config.yaml
train_examples: 145000
image_size: 32
color_jitter: 0.4
cutout: 0.25
arch: "swin"
inner_norm: false
patch_size: [2, 2]
widths: [96, 192, 384]
max_precond_dim: 1536
adamw_lr_other_params: 0.00074
epochs: 4.4
lr_schedule: "wsd"
warmup_steps: 250
adamw_weight_decay_other_params: 0.05
Rows from block 2 of a small self-supervised image encoder, named by matrix and row number. Rows with one number belong to one neuron. Each number is 500 + 25 x the weight over its row's rms, rounded and kept within 0 to 999. All counts start at 0. Numbers have three digits each. After the name is the row's rms in percent of the matrix's.
After each neuron's rows are labels from the 100 images, of 14976, where the neuron reaches its highest value: "peak on" is the class under the peak. Only what is clearly more common there than usual is listed. The data: rendered rooms with furniture.
# fc1: MLP up (model.blocks.2.mlp.fc1.weight, 384x96), inputs 0-95
# fc2: MLP down (model.blocks.2.mlp.fc2.weight, 96x384, transposed), outputs 0-95

fc1.191 105:461462494488506483495509535490492484478481528514525500474499494517470507496559511499488529477508486456494505512484494449507480480488543484453518451499469568478489486523492452551492495510497496499491492491499467499459548536457485513471493517488506523481508510462496497482520478459521530554
fc2.191 101:534520543506530504516492510503492568534511474480528545463472509515459464478531532497520487484485542502489542477508510517482523500494512503558516513481544473498499469497517490527506532473513481486507528546509515500572494484509503513517504503524530534501500492460499513472467515450510481478
peak on: window

fc1.95 107:503505460416562502482508514498482530473528467480452484529467537513475545532463552509481513477481458484513508510492484449487494511482459498482491520484522529515519488506521510507479523515455483506507522527518457522486478487519512474514448520517487514475505488485514487489483515502510471501
fc2.95 100:460474495497478523526507514504475459503497517497519537498518511497457468488504493514487489500541547477526539477456471489473476534454532515446493539495507482518462475499521507506446497460532499499522518504490451492494484504549470480531515498475527497502541505470476476524541500490512539521
peak on: window

fc1.224 105:480534550508464481499488496501515491527499572505522514514510477476492437475522499507527543512520520516469482469482556486487541472520490539499506499518525491499499495475454497498483507510538468520509514465507501484484498471505508516479538475491469475481525526500498542520496563449486530497
fc2.224 108:505513497535493522509493455450505491495537525504466473505470492488501522480504539555480511488521488476536517450443498494499493467474551503435511520465478524490492518496488516510473467477514496484502507477475505487525516489537516489484484518499503501472562513472490484474545477468485549484
peak on: wall

fc1.257 092:477481500493513504529526501499491507508514475517505495511468535491521478468519484466519521504483523465467531500545452489509489485473524505503478470471475479515533517496420467514508510557503525512485458455496487489518502452506469481492509545523539525547465457485505509506494548482513485490
fc2.257 090:482463496512494495450488482472530493482499470468525491529537502504490507546533507533484523508505544499530494525523509511452501489491471515494502488516458517515484494555472561496448492465500483458519503453541449483513500524514499498497515550523488460508500471523491475491533464505502523486
peak on: wall

fc1.143 106:515531506494508500483506501496483539548516458478521495495530507486487500482496491566439474502533526518497451542493496554510506484494545470532565510508470490536461506493523509466518510532498495477478500498499513549484485521466536525449493484516499542516505522486502490508485472512513486485
fc2.143 104:507486551502521527488481539529518483531501543516489469509470496428554487528506498455520503459498476480546453498499505498493453499486496510510505546526492509523483490507525480547511537528495526473477506512482513490472521511475463514513544471464514530478469498512492496506502520519481489452
peak on: trophy

fc1.107 111:513490530519511477501536460464496470492466506485492516541576485486520503514457459458500489488512492458504563550506492509490528490547501487499512487522499483471529521527505477534530497459543510526517505491501505491546513532521496524528517472528504500527485491541519465522493471509493521479
fc2.107 119:518470478514516495466540507522485484466498522487524516469506579505537482477473539466515480497459514517553521458498515522500497464514531521487497496500472517480486491494510539479522532471481526555534536526495504527476520497474528463523506499459486496527522497488482465448502496523507505512
peak on: window

fc1.333 095:505504510462532522452534488510536465475496488520505527522525511497511474539500539483523490489505477503474529480554493516452477530499524491555542512492490475502493493509465476474520516476481536470515488521544508477522507524492516486550471466487534547484485495495470471482536488529475464476
fc2.333 095:546549478531507475521516556478465448507499505507508483501531510559512522546470495484507495502471505469534496525508496485530507447500531524471510465523498493486527516486526516481469500546534441502521483502524527488506486504496488516495460504482527511525535513520503472451475493522482492470
peak on: wall

fc1.146 090:450487498466556464507497509514478465497493535509524523486520451486456488513502522487502494469521498468489501537511482481515490497492508487480506475539509482491494481516498489499479494492522506470486512481479502519475523547477467514488455565483433477515518484527583476473529504494498515520
fc2.146 109:511508510515491512502519510524496550507486486470521520491485499493500533479537468494516476488512516532502490478494507492466530507481499497569544473477553508589508470507538519522514549489497489467497486539474523483529474468519473516475464477516503537497517438483492525488517518482487496495
peak on: window

fc1.147 095:546521562477548518481513500520490476488483484535478510482506527521475490519518478509462553541509476522526476496514480491483526482489516516530500534499480496535498504490508502427500535518476501504475552464515495510501470495470484503467512476554480517521498534489481521500506543543505462483
fc2.147 106:473459532515524468532511491452518530489501467459493517503509551487512507509468470474527465494435509502530478514468517529501498523536482503450517503474516496510495474487543488518497537474506510526543477545468547516506491519510524502478515463465486518473502484487476536537491486473474507505
peak on: trophy

fc1.136 096:440507501516520494504526517510485479515510510500528480500519436546485505523501484461464482522511473506561524531462528507489501502454523495478489531455527528483503513512515510512528528478514497508517486528488510516508499517544515429522468514517496515518454529482508495505463497450518526466
fc2.136 102:496500494465504504477493458508513513529508480485506543507538499501444499496546495550518484516524517498496469514512513493477544512453435486489513518484542506537509500488488518537532540488512456486485543463480538495519451510493496518464501516482493532473491486523506502532505451452494474513
peak on: window

fc1.294 103:510514523503491496451541488498520468474444552474451489554458495513532487496501516486467529503506502497521501510483465484503549478494490501499517481545524493490497530505505484528501510453479513453474459503511478520528538506464541502472467489516543499512505510527502486464460481485462480500
fc2.294 130:503543493531533502478511479468509491497528521535461509503471508471517482501470499461524532428515489489509478532512528489483506431525476535499499509519483491476475510526493495516500521495453515494565500492476508462492475484530535473486535520449512468511484487511483505489531485527481451490
peak on: ceiling

fc1.142 087:536533509492465472476460519470464506504488534507481477495544490520463469534478492484453520527522489535531473495490530470515538515492541515487451481515486516476481527495517465518519491523502476497506508503534456493503508500515503493485507552486491501477491485486486530563474552525447523491
fc2.142 108:487490481522514530520509503490474503502546479501476469503465489465468527441503486551524511494499485505515480495510476512492480521471510470449528537451473511496496444494497497530486475485484474510452502520528495559509515498495481512492483501510472566504534531471505530528535516472489529531
peak on: floor

fc1.303 095:529510531502521474509530492516511554509503475486472469493509522481511565493505529518544472498517502467473496518481508499487502500579513478485481502541465500471476487453480517533457525536523498463516515442466514485473544511502493501516487515503460495499502499526502513525513510551469494493
fc2.303 088:480512505495445529460516475508446514510487492523535495536494497478504491481482468480521520525492495525491481505532495503497501483541514556479508522457519488504458522490551470507521496472488482523513500548522502506512509467524480474539485538556499478517459469558490489469522526493459505513
peak on: wall

fc1.206 085:464547508479474504518483495476484530499500499467508503474497443519566472498512520496515533518482510510480507496472515534525525502473507550544514545492516505521494488535517440506515503505525500540485487512521521531472497514500443509502548479510465539499507494504458497529500488531519492448
fc2.206 098:504497484521519508511484504516498495494536491522509494475558507517472535491492501510459524509505542473497486465507505473504434483546477508447478496529460513569499513492520505518493530493514471499528551507522556498509518507490490507486528525520485542485524461470515529538525501526467521533
peak on: trophy

fc1.253 088:515511472524456506471477520481479520506545496494505496517503479498459540475516522503496545491502456472496522511473503502480496567467488521497506479454507496469511529502521495561528502469496466502468492536516452529508489538502471516538530449437519489492521499509501479531522501510524516485
fc2.253 086:504498496536508488505524482546546506485514490476526455484464455493530479514537513498503483504480545497512508474505510467504492461514528486529509499533466508486533527510494512495471486562482535489519507474508482474507495504555479509547529561511523503529482535572484507508526520503491481522
peak on: window

fc1.285 119:492503467470517458442534471453523447517540485507507459545506481502516513462501490508499468468563475498497486528530467470521515473516487491527486528526480501478510466514480499474520511506509478497486491469494492510499519443496505446480517498525532491475504501541513522458503523485510485471
fc2.285 134:487468460512507469442505515532500486502458481498488483506486482476496505445477461483442530485487478516520499489484451464478461468516500504478518541518465518541501496521462515512479562511495512482500509526530500519465483514499530502482507464517508461474510462509508501475518493517522536453
peak on: ceiling

fc1.116 094:511478539496500503531503486549460501486490542484521513531474480543463554532507518496514489511505513505492471507529521451505505467495517499460461521517516460492460509504504477486491508530485507514480463516462474487546498450528526470483502545492438501503442515526484488502500529505507486522
fc2.116 078:448496507491490532532515527498487529553486513490444459496470489465545468486533513520497487551492518488488504512501476542490528505503512538499486460483520505471489506483467499528487471497471499556527510559488467470482514507485525507513483528476503498481507505556514503519506512540512548477
peak on: wall

fc1.368 100:530494544482551514498550489511538464500489507481523483494521494529486507500511556502512470477461482464524517519509525495495507495490494506482492533469558507457497490495450542463499508524498505467542493498509488508504469470509512472556491470488519457503473494536515505481547546494515462500
fc2.368 114:487521490513530514511516507488469508495532510499509442504485487507478519510513495459470481504521544516487488470524456470500448503469486493445532557519479518491506464498509496524526512460531492516515505479506536553484526488477444529522488493532496521482524548479497503506496465525499553529
peak on: window

fc1.14 099:501474475477448499498495499486444455490524572509523525476529461528445519474517484540472531494487497452512506524491511506513506528465536494505516523501484462495506493491497483522529482512512538544541460462472492510500507502451503518526471486496518518492504534491520479485474495461517502503
fc2.14 087:490516535517521478507508517578505500503454475437504491482495466493476483489448530494528497469490511508518465499502520474517474512506488497477518499514509514480539537526486507534515525530501508487522523524469546468547510509518467501505487534453501430507494463523483480540487505521507510513
peak on: wall

fc1.4 109:490507475489513547484461518491513477507489486513500484514487467525506526559456528494494472494527502456488492507523518506494494493502491476537486481454525468462509446487478527551527510492511471487473522531481530481497520471505489511491511472472549510538501457493532513448466539495477530538
fc2.4 135:521481477457471539486507519512475476546510454456560471467515469484498471480497538457530469447480471492503522518469495470506517519494482517519483543504499502518481511503526532478490489484489527473433499462479477528480468500476489481502484507501474506512500463515480482489510498512552524495
peak on: window

fc1.265 090:489493494457529517494474539488449482554476501535452518508483511510484534534531443524457495511504492524502487530472492477465517465494509535498514498468501463473473464520484519452540536475496508519474505502487482460496528506495503487497473511513477472529494475495515479493452513503512556516
fc2.265 097:486523468508530463470526475521523485498484497484519514492539469518492488486496505525557523485512518522524489451522507454488525533511489484508470465445561506515557519484506505551506478511476489472473519531483471536487500519530472513494507508535508480509487488482475529506543507508466541473
peak on: wall

fc1.276 112:494466455438494521517553507514544519496513484507505491482504472514534447536499496484485508544495516508505526511551484453506534494513490491513478487488503479521481529468512496505491507491481526474488555480499461500519506518546516523530443527493506499511514496476517513516544472477490542551
fc2.276 106:493478494556524513503469485543545465525463535488487549497505485524454456508502509548519519534477471499497492528444503482474483490489497559503505532497482465550496532497483524456498528481490499488499461534513529485490496499504498486499499510510493433502508506506493530486498496500457534508
peak on: window

fc1.103 084:498491504483495496513525521528454506497459481511508463493487528521501531484486471522522565501519481501511473541495557478505461491485486527490474505481535527521525488498491511495523545491507481511539452541495472516538498477499473470470468516507525550454470499488466510483500564517493474489
fc2.103 087:452506468466476489475482502501491488473517479488482502483492510508508488487555488494528466562477515510514535532542465538479531489481477506517461444509502492505477491483486489478470507517504482500487519505448529502492460559521452533535484501527530483475491522507544548490516492473510504512
peak on: floor

fc1.39 097:471517562519485513513503527472508518474489456492511506476512451537471511487502526467499484505505493534488506469470489507478477568473508517514488527465485511496504516482470550529504517457488466499528500482520505457500469505488455525519536457515529497505503449502524519482505493510440523524
fc2.39 102:519517492495501497501516535513497486536518511516480503503518459474519433543507539474489489476503520427468522507487520485523567505492491475477485504529500470501525493520494525510488476521500518435504526464537442499505496506499501471492479496510476507502501488539504474522469517546516457536
peak on: window

fc1.42 081:515474509535452486500480539467495483518500468476508476496514474471540498476437477503522461476496497522486444504510502463526521477485521487463508541529499502502533467487524520502443485468470497507524474512515472488507498479510457506503477518484511509488492481442554497474492464492510511546
fc2.42 088:449495487461491508491558506489480530479495497495491497532496492576514507496500513504506480503484446470475499537494489473496484488485509483505485472483498533516492480439511520549529504502457467466578506476515501501503485480474519538478464472518527492522495486534489511506545507514484504467
peak on: ceiling

fc1.296 092:452438482491501494502519506516509481486515508512508455503537511528472534458512501493522459516458501440494514531480522503471457532496509483499541560502486501517508509468509471533516511497516499507502482456518485509488539465480544524510462498521540460518507506502492459479498471465532515510
fc2.296 103:496513518505505503518483518481494531493500477482506506512501523504449469466456529531475504492503481519485507497468458523495529545492457529493515536515499472503558482476519466531511490498523480501491533468463516521502489460504461483459462483502430515500500444453476495494474547522501516501
peak on: window

fc1.200 084:476528524477517527485506500517472554506557487518488533511536525500519460521535486517482510526473511472515497504475463535490527524515508498471421498490508493530488525495523471471468458532494510486482504490548524472513515539513486489496491436488508507468491527463498522495486468520516534503
fc2.200 089:491508503543496495516477503543512443458503476503525496511501546479507500518530516521466526543471477542529465494518506462497511544533499494480519483503520528566479522498482479477516540472516512463507502502493495465458534490532546467493500465495521551507496501508535494504464506471494493481
peak on: floor

fc1.92 118:514506507506465486497542504533471460504560511493512508489469479501497523444511484504532497484497451550482486510521532466500485469518522513506546501546474496541502544483553466471480507491541494474486516491524505495482493508491485483464531516497482468480465481493554517547510525481494487483
fc2.92 100:485458495518482518482485513552493498518543524470479499518488489536538509515510513502489482495475501521488503509476528518491525502499504515479516533543551479486531491517487556484523520546517531425504512486508510496484475481518485549471501502511466477483517494516512500576487474444506504534
peak on: trophy

fc1.309 110:493494513529473485479515558501489514491475495571493500525510490518537509473514486518495482485530519522462506471547492515489494468549430506489493468547501487496452510506448491508509557445510497503478471526502496492520537535470506501494495479526519522506510482526523482482525476485466491508
fc2.309 136:504533504519533481482499473482512450460458508523494506537502496511459520463487478526510534481474461539569455496507507529496523470492494496530489507503494470500478501529520493513530522532511503472491467483480541468520538520529504475533484494491508472526432534503502515499515511489498443504
peak on: ceiling

fc1.168 090:519505538504567471475475527499502505505489480501482526513525507514495470469473513525504534487523519556472479511504480517550520476517498515514507493512535517501483507522544528531559495501505499508540512523534542536440472466480508498477512499483510489483480546511498514560507495474522481462
fc2.168 089:504526523484494535472513513501501471528469488475498451537446470464547501500571490490506512473523479497508502495479518522476491477482497456507509518522482457536492517503462513527510537517520497499460514515477516498491507497526490524473510451517494570474477468477520512473513503507508502557
peak on: trophy

fc1.161 118:509471475516493474536492491499529489539521460506495452507432505514534536498464493507533490551476513507516504487498536459480493499493468489516454473464479538492461521493498501489487444484510538494447472500503491482467529500538525492485503512543468476471489450506502499503504534494507506515
fc2.161 112:492533523446475543463516500546526467512523519514481504510493559469534515523487483532546525534504451482519489507478490544554491473529529489495473514508477547497525482494502525489502537476489516475557517501495488479467456517501505483480510519517518491486506534503513520496527481509515533485
peak on: ceiling

fc1.208 096:464530508514535492499495514500513479482502494528511501531514482524535477539518520534471522491475482491481490504485464527525516471495487463519496561457530523506486469508520471506504471533514484513474480539569469502484496505493467522519537514579465470520478507481468477533491510530485497503
fc2.208 096:510494496532523487481480553528467487519495455464472502509507538506500489525500473460547489523516516550515498488510529474476527518502464528462521539544539514484494498509474512492451512506477494510466446528485489524496494519450502523458490508470513565504490503473492524470498478527516503497
peak on: trophy

fc1.230 090:501493478512509516501486488510498516496523516482475462529501563512550441519488508510481472470466494507506482522489471473470554518506515490534543502527491504497466469460502511463493509530516503489539519465514473515472505508516473544530497548510486493538492541457522513501512541535471519464
fc2.230 105:509511499519516490499505518484508513564513513433529482491492528499524483485491537462525518489475515473472481504531480482452528499492493514544494498505520466541495471488532454475533503479456495449441529533485541508508533497504496501519511474493512512540490534494513486464511474478530484469
peak on: floor

fc1.198 095:496524516455509499515527505524535459538522466491475519478503477506509514497488526474517477506492517477471481542539502490494497509489513457481517486515463472522468456442486456521461497486518499469487485482517475513491526434521490504526512554515535492471493519521504468490518453511517531541
fc2.198 095:497458521523494498542494498452510465519480490493506511495526508491481514473489495452477461531503478510490501485496513532519493526502492511513509517454454520465535488485532465520488505510495478508558469500513555538500501482461463522505491528478501492502512517445503509498441556549497534516
peak on: window

fc1.22 101:531449497521492496514494533470511476509494450521493541511511485522491500506475478457508504526467456518502551498538523476477506480527451484526485484494489454517497490477473527483515478495484518554509507485476469507459497546488485465503518470513538511512547498501509447550520518524489478480
fc2.22 090:495494474482491524481526517519488499521486518506526540458486505501529517480506504471558513485512522489505463497469492509534465486473485489470482450550480504440490523527516508451518494521500496515490523503550455474478470486480521467453507480531475485486488528506496492457439523477487505532
peak on: window

fc1.319 091:514481534492512456551528444495514487442521519546512535503506531498539514491487468501460515499518494478481512518545503478530505452517503511499475489493483502487532503480495516516464436481473487527508510471514486513539463536481505506485494498492521499510478470480568502469510510529494474464
fc2.319 091:472520479511551489463510490426492452526503473518449510541461534470496474477499502563540505480498507475515520476494497493486511486497443508468503487533522478455510477516535510482487472516485510480497523482480513458475520543487478497514472492499496499461477507507494515502522493544519488521
peak on: window

fc1.375 098:492504481495474504499494520474531510517496509479496512465474486549468512519504517564524495505496459517512476506479503486485477530461507529477473521446471531528546473497475545488506487464511542521512448498502473461474533501555479496542491518499455480519500500510471520502510512463482541486
fc2.375 094:505489483464510490529506492541481496462505499526511459492492485505475479527474496523510529485513543497461524454480477523473497511425495511532494503487518491498489512495488466506485467517480492501480541493519496499522485463485499493481492536452552438449456497519510512490500534451514491547
peak on: window

fc1.3 099:482480502514467490447516510514488500520536511493539472533471508518476529480489483519500462484491497527524475516516477526527500525476508462487494539489545505500518511511537534515493489464511480471524515512557495504461472518497482567523575492477504542515471471501506474483524468490513534507
fc2.3 095:493486516471515476470459480478542523483499523475493471475502511531521494535482497476513489510449493461451534537505476499525513483521533508496523482482470504490535474508512490471527460534456536515483524486489500539510475474459480441506537500550506510495526483515534492480537505498494481452
peak on: lamp

fc1.320 101:494518495491493465506471530500499513491459487544488545487494513537469500517473541480471484515572489527484486538485504542505514516510497482497507521536539510507521486514501550500497473528474488502495486497525459458500483525494468503555506422497510487453483512500499538473495521519488476533
fc2.320 106:494477551512478488508512486502533500485505488511505457507519491513531572516501441450505529506472482515450498472541499509525553511481498489490486531495543471504508485499514511501454528480517467470495512494535488466534514482489503486515519515500477497525491490490503472578486507530514453513
peak on: window

fc1.307 097:497482535473491495509526465510502502454524551480474508457541514489475526500535470488511478521503506534515494485536452518552509467481447528512533493526494508505524533525531488455490491474510557517503511516527502512473487474484470493470473546487501482517491518532511514538467511522535525503
fc2.307 103:526472529497573496524551535542493493497500519509487489509521526508508480484537504488487541495501466489463497490482502491475506565487537498501489481478508503514502534485486546524518474494523555495506519532533495511490495512505542528503566539494548487492489485470531455520505527509514515524
peak on: trophy

fc1.380 096:491500487495492523496530496511474513475502515557480515481511457490497501455461525550484479531471468464481537492564547508469518545478489509518507521512508486506513530521508483479505522472502547508542480534491483496558515496440497480484493507483496502494501513496487528492508463490563498517
fc2.380 087:455541519500523512511490497492520505545523502540470488535471532521498486501499490486478518560519512491485459523515441528513479494529555484520495499552503489530505481528501484532473443535502505482489515506493527458488465506564482490536527513484525508492476511503477497505483513498503447501
peak on: window

fc1.356 086:504501496523492480453540569466492499513472494521484531536500498481480537488511466535493492526471503508534458551557486501493497516504490499521474463488497497465515504533446479477519505489526500459471490496511520499490479496452508487498473479513468540445484508524477496494475497503514486559
fc2.356 089:536564488508501477491505499481518486507484502500467480465481463480473509481483507494534492470519466516485505532519499478501538491500505540483484486546519473491444468494552518493491488517444462463500500550477483531478510494519528503522506505456498470512525521532479498506544494457484488447
peak on: floor

fc1.190 094:528472463500535474516498505505494493526526472516517447537508461523515513514507511531508485473518489499511514488497510533486503479475514523525443561543485506463551500513499539491463498482557519476478435518542487514489485509490544474497496493545531489479498518514469494538509481488511489503
fc2.190 089:499529487496512491479515544503498489503511482490536505510507500517498489534484540521514510451511466491520547490490487529437462487528489515422500534544515518528496505471480491504527519472465503501482513552501510509507522551527553502504519493482485514482564485502516520466515539514495517477
peak on: ceiling

fc1.183 120:463487507460508481489525507484517505520500511493520495531539532496480527474494475538495480478478465525485505492465514494475487519454495473497532517538507491514496528549488452499489508497514577477480527526498500488521508482497435496526556522479514472482506520529514514498529532495500427499
fc2.183 124:461445497519504453527527501527522512532481506498516464502511492505503477476507454487442485534461515464546511501515479463459483471477516491502497498510524459520520486476502488519495457489499472509509512487496523502520503498453506521501459525510498453483497500463492464541537521511534468553
peak on: wall

fc1.61 105:518550516445513518509537480493523515467507481499513492488511466487502510510517495499501496481472475518492484549519524499523542501494490466529509511528498544536465505529513504509490475538476494502488515533507530482506488491486490472546508545523484455466523487546494486543515553488490430544
fc2.61 110:512484503545479501530496498505500452482513465493550488516524501556506523512549521509541485540505477526506526504511517526445498530504482549512511515486516525519506475497486514522519487505477493545522441505498500514500521472521518506528539504490447516478486514427514494481498466500505551506
peak on: floor

fc1.229 098:474461456518529438566480474459520468513500493502523517508466549483520504538498521506519481496500501503509529541528516471506503511512481480533496496493454516494538494520502500499492534505522478467510530487537499507567490501477526501456501530512463525486466511475524524498491469515491484459
fc2.229 099:530478508486459501485485477548527489442483468518529498499488488495516495515493535442482526504511556497465528506463498536532461475522497494490483493541481485479490526508498460538462486518486496501526522485489498465524465516537477462486527498488508486546471526554490481527514492481515466508
peak on: ceiling

fc1.310 082:455514494512483481464541526497522544508452502513484497522528451509482513466519545514508479439501486477536507462505465479472505501549452532485487499515474504470523517500465495513540478483477494493499506507495502514456503483481493535502556513491545498523520538511501515536510500447514504492
fc2.310 087:482484505489455478506491506539501435500494493483517496461495480508504494510503472493483505512505473445460495508518519491471486476504539475518585506509516491485505522511487489513475564498508484490502536499506487484485501453506528480470543534508479488522452481522516483486500493545425494518
peak on: window